Rows from block 2 of the audio encoder of a small contrastive audio-text model, named by matrix and row number. Each number is 128 + 32 x the weight over its row's rms, rounded and kept within 0 to 255. All counts start at 0. Numbers have three digits each.
After each channel's rows are labels from the 100 clips, of 14976, where the channel reaches its highest value: "lies over" is the class under the peak. Only what is clearly more common there than usual is listed. The data: melodies that start on their tonic, played by one synthesised instrument.
# c30: last pointwise conv (encoder.blocks.2.c3.0.weight, 192x192x1), inputs 0-95

c30.94:157174209128164170049128158167128087178128091170128074219128128085128128128073095176128072072128128128177128159088076128128128128177074153128128128072093128128080160128128128128128077128128128169128128171163128164179083171128128128128160128128128128081128107128058063095128091128128128128
lies over: F#5

c30.177:174128128104128128065078128128128128085128128068128087081128128128074128088176185128128128182042128164081128128106128170151128075085162128164085128128180128128053066128071096128128128128128128128128098128094195128128084128128128128171128164128128098128095128064190187128044128065128056128
lies over: E4

c30.106:078128072149128105128100152174080171183099128087099128195079128241128207128181157096128128128087106128074128128128098128128128077128128128164069169128086160128167128128082166158128165128128096152128170163128128091128168094088128128094165128128102128128128091084128159128128128128080128128
lies over: G4

c30.52:166128128087188170166128164128128062128128096128106095128168128101169096128128128128095128128179128128062077084176163074128157128128159128078152128128175128101156128079128065128079084128107128091158128171128094128128081151179179103128128164164128170160128128128160096102084160092128128076
lies over: E4; C#3

c30.3:128128128128146081170061102128128189092128084128217128092077128068104128128183128128128079128128087101143079170161194128082169186096151128203128081128154081182094188128169128128128128155128128096166128128165128155060128161083159128128128128193164170167163128128181063173128174128088151128
lies over: F3

c30.114:128128089093128128075195128128085091128156128128128128163202095157128128068128062085160161128128159128173093071089128128066128128128128075128086128128128128071189091095103077128128190102128128128128088088189074157064076185128128189128099156083165088178157128050167154167128169128093067128
lies over: A#4

c30.11:173128128128128128128148128096062128190061076128128128128161128128128090078128062074153084065100128162128095128071161064128179128078128128128128128190128128128128128150128128065183128128128167152072081128084174128097128128128128082128083128128128172083128080128128128128128128128128128128
lies over: A#4

c30.46:128094164128053062197128128128128091168128128128195128128128128170087128081128128128181128128128170128128065128128128128170193128100219128128090128177093090094076188128065098166128128128068080128128128128128128128128128128128067098128128176128128128090161077105128128128162088128186177128
lies over: F3

c30.184:185157174063128157171128128128128173128170153089128098169180128171100168184128128082128075084185128084176098095092087128170128065128128128128066178128128069095128177128128128128128128128128170180128095128128088128128128128075128071179086189128172066128128128128180150128068128128128128128
lies over: F#4

c30.55:128128128128178199128160128089178093103092186085179091203155069192104128070164128093128128128082128128128091128100189128169087085128079090077099157106128128164128128075128108078128128082085128128128163128128128092128128128128128128128128128128092128128128128128128186178128128128158172177
lies over: C#3

c30.13:128068158128073092109128185104156094128128180047079171177128128128167170128064082078097080214128128128102087186169128086186128128128128082104128128128094100128128128178128141128128099128128099128128128146091086089163092128128160093128128128175078128128128175098128172160163128128153087083
lies over: G4

c30.170:128156128128128052128157161182089128128167128128073079060184128128159175128128128128220069128128128098128128128082128128128097195128173075128095092128128128128128128106178077128181128184208128186128128092128157086087128167154088128178128176128079128169128128128128128128169085128082128066
lies over: D#4

c30.63:157153128203189096128095166128128098109187154091082087102063128128128073069166128128159128083094072065128128164128128128179128128161152128150128162128128128128128082173166190128128162128128093083128172067157128128179095128072128128199070169128128171128090128128128089128157128110128163128
lies over: F4

c30.90:128168128128087128128128195128128071128076128092183128096111151128128069188128128128128186128128128071076164092128128074128128128069128128162128128128128128128180161194128128059178080128146128076174128128128128128128079063128128165128178128085167201097092128128128148128128128128186128168
lies over: A3

c30.44:128128128164128172167128128156128065170128128177128128128128085128128156165128128128128097128090168055155128128128128128069128128128128066067128128095128128128128128128128087128128128128095069128128128166128174128128128128128200093189128166217128128128128193110186128177080128128128160128
lies over: E4

c30.134:086184128149153128162128128090128128077150092128128162171128128106100128170194094128169155104128148128128158128128141095070128056174184128128198167154083195060188128072090128128128165104128193098175128128094128128128128159128128128082173179205076091128093083175128128128062128157128128182
lies over: A3; G#3

c30.107:128083094128128128166128128079128128077066128100128089128054128128128170128128128128128128128128128128169079061128128128128091217076128128128128097095092088128187068128197170173086128084089128210128128128128158128128128128128171080128168128128128172128096087128167167128164097085163084128
lies over: A3; G#3

c30.16:084128128128168100161128128128128165128128128103128128104128049128092069128128128128079128128051128128128128195128180068105065128200128128128187128060128067128128128128076167087128180074092099128128094128128089110058166128128128176128128128092105074076128128128185128086097128128128128128
lies over: F#5

c30.102:077187128128091128128088063128161128128162128172180128128128183175128088102103128128163128128082147060128128128128165128128128080072128176167069128128095102177128153089104128156166159168128084081164158128169100128128128128064128128200128181166128160128200128184128128128128128160128156168
lies over: F4; F3

c30.128:128128128069165128160128128190128128128082058128128128128128094087094128128128128085128128100084128072128128185128128128097128179128128128128097128102191167128174076158128163181128087074128152152128085128128086158128128170128176128200182200128076128167174128162128128152186128128128128128
lies over: E4

c30.33:128128073128164128102128128128128128173202093128128128128128177104128128128128128128165078128159128168128128128181111157128128128093193128081128106076102128128091081128201128128128077081158128074071173162167128128128178128128183164128147151157128093128128128128128084173069128128079096128
lies over: G4

c30.120:128128128097128128128161128085128128128128099128128128163167128170170128128072128185128128128096128128076199093085054169128087161192128090062161170050174091128128072128159158189107073128128085169128175128188157150128128128176128128128128152128056128128128061128096128128166074128075128128
lies over: D#4

c30.1:062128172068077128128128128128128128162128128034067128128128092128128128087128128084128128196128076094128096128172128166188106128083128176096128098128128128128088128128128128128128073165128128128167128128128072128162128128128128084128075162061214128194086128217128128128128072128128128183
lies over: E5

c30.173:128128128152128128158128128108087070128080083050160128170128167128065153094087128128128128128128128160128101199182128167101076128089162128147086128128205168163184128113128158182162128128084128128128156101168128077071188173089128097128179128104177128128068128182094128128093093152184094128
lies over: G4; G5

c30.79:154053085128169128208156128128128168072153128128128192086128109096157087158128128128128128128101182128128175128201041128083078205103128128128128128128187128100097128128163128128161188128093175128078128173128092128176128181165183128106128166194167195128163128100128128128128128192079160111
lies over: A#2

c30.69:128128067083174128128097128128128128128128128128128083196128128191084128128174128128128128204128082128128128198084128128128128045161128128128128128128128128128128170128128075128047128170175191128128128168190128128128128128158128150128094128128128086104128155128070086076079170084179128128
lies over: G4

c30.81:128184128128128166181128157160068128152102050128128158093182128070128094155159128091128093172128128128128169128128149090128144128086128128210058065128128181098068128166128128179128153064128167092179128156087128108099172179100128128128128098128128128089052090157092128150128128154128068128
lies over: F#4

c30.18:128128173128089128128086091128128128085128128128128128097165128128060128157128128058128128128128128059128128077128128128179128176079083185181175128173128068128128128128128128081190184128089100128151128128062128128128090074128198128128128128128128178072128185128202083128071172066159128128
lies over: F3

c30.30:168185128095165067198104179128128216128193066128128128080128128083095070170110128173128160128092128128165128128151093101166128128180176128098128164128128066083128176155192128150175170128090068154128170086088128128128093128128128128128128163128173128090128128092128128160094083174144175175
lies over: F#4; F3

c30.179:061159128160128158128177128128084157157177128128073128128128058128128128068157128128128189128097180128211128094128192128128128128184128066128144128128092096106168128128092173075169183089095084163128128083103128128172128198128090128088128128161128084171086163083098128128161163057175069128
lies over: C#3

c30.50:078128128172128158128190128081182092074128084128128098154072128128172128090128128128128091128184051081180128128128171167128086128168184128128053128128128128128092106100128128172128128166079077171128128128076098075128168128128128128203090166128128128086128128128128128162069128095128128128
lies over: F4

c30.37:128128174128204184173065170175159189176146128128128128128128069185158128083128157080128128128128128128128170076172155128163070128128076128087079128161128067128128173128128158089128157128086066128128105128077164080128128128128128065128099128183101128062186095187128128128183157173128128128
lies over: C#3

c30.93:169077128191095176128160169128083099128191096187128128157128158128084128163128128128155167128073128128189128187160191071083095128128128182161174164186089107128128105187128104097128200083128128187128104092128154087128097128092128128128128128128128100128128128173128085128092128153083128128
lies over: F#5

c30.146:160070194128128128083162128128158109093105107128067095171087171069107096128188098153128073181093128128078200155190128128128172068095155109086088103128177154097073169128081128083128128173192094128090128094160092164128128128158128128171128168128090128128175128165097110128163128160128103128
lies over: E5; D#5

c30.29:094159181128128182158128128128075128128164171168154128128164128161082128168128098128168099128162128128128076128158128128069128161159128128178128128160128159077128128102106173128103128169076128148128128128128128128166186128079128088167160165210128197097128128088128128128093159160160128209
lies over: F#4

c30.181:128128162190128086128128128128180128128058128128178128169128128128128164094128128128095188202108157100128159073079128085128167086092128128128128128164128076097128128084090180195105081176128187176174057101159128128128128128128158166128162180128128128128148128077128095148128128128128128168
lies over: F3

c30.73:128128168128128128106128158128098128106128171128161065128128128128128175167072128128128128128128161171128128128216128128128128128085128147168128173128128087128104089156128128128128160166190169128178164070128128128181190074128184128128162169156098055153128070193089128177191173128078045175
lies over: E5

c30.67:128076128128128190157128093128128128128128172128091128128128169199083128165072166128067128181128128128128090128128128079128174090189097172128080071128128073074161065128128191159128128151160128128170128128096097128128147088072161182128128181128058075128032128161094128070128098128128128128
lies over: G4

c30.72:197128128191066078059128072207170128153128094128128091128128090157212054083128106074186128128180157178078109128128128128180185106180128128081085128192128128128085169151128128128128128075128128190161187128128128128093128128128182093155128088172128128128128128128128128169128128089128128167
lies over: F3; A#3

c30.38:085128128168128128128062163061097164128128128128128093156128128128128166086168103170071101182154087128147156128180098171128064080128166128181128151087182188088159128099128184128156081086154108128128086128072166128082175160128128161128128197128178128128194128189128101128175128128128128091
lies over: E5

c30.45:128128128080203179097098187104128070071128097128202128092073128178105176085093080128087176183128164083128105128081128128106164128068071128128169128164128128128128128087174128128128128151128168181128128093128128128128128188071080128163128128128128173048128164098128097128169086128172180158
lies over: C#3

c30.155:096128128128128128128178128128175128095170128086128091128128128128128158128128128174128075076128128081063128172128128128052128128128128128080128128194151173157128086074128081128193095151069128128149128063128172184175155128128128074074128128128128128128128128128160070128128079069128128128
lies over: F#5

c30.92:079128128128075068188162099128064161079068184093128172184128179083128128128151082168128057082101189128164128185128178090128189176128128172091128128128128128128176181128128158128128128091128128105083128160098128128166128128165175102170128075128162095081128168128128085128062090167184128098
lies over: F3

c30.57:128087077128204128167160128085128128128128059128128072085128128156164090128128075088164149105146128100128128128128128176128197081128128092128128184179150128172128187128090161081076077166128128088080128128128176087128128142093128105098184079066087128203170179128128091175086085128169128167
lies over: A#4

c30.2:087101128154128097128189092103128128128093165084128128128097158128128174128060128128071086104061128128128092072057128128179128098128094128174076128128128128070085183128128168153128128165079168128183128070088188163128128128105156128128128128151128128128128128128128072128099109128080073175
lies over: C#3

c30.121:107218085092157128087086128128128128128168128128090128174128128201128128095128128164128128164180128064128073128073088128128163128160128128128069069065189067128128128128165090235128173087078180128128128128068073091147054128128128128128128202128157128169128190096170081128128084128087128157
lies over: F#4

c30.183:128202128088128175074128128081099179128128163128109102193128067128128184171128128089128061099169087171082128164128128084128128084128164128128128128057152128128070128128128128164128128128083128128153085128128128128128185128090128183080110095163128088086153128086128178128085150097078095128
lies over: F#4; F#5

c30.10:064128128093173128128187128128128097128128128093098128174097128165161193156128128128169165203187128148128128173128104128091167128093128184128128128181091088128128090071155080196128128080128128128162128071128128128182085128176092128175081128128128100086128128128128064066083160128128200128
lies over: A#4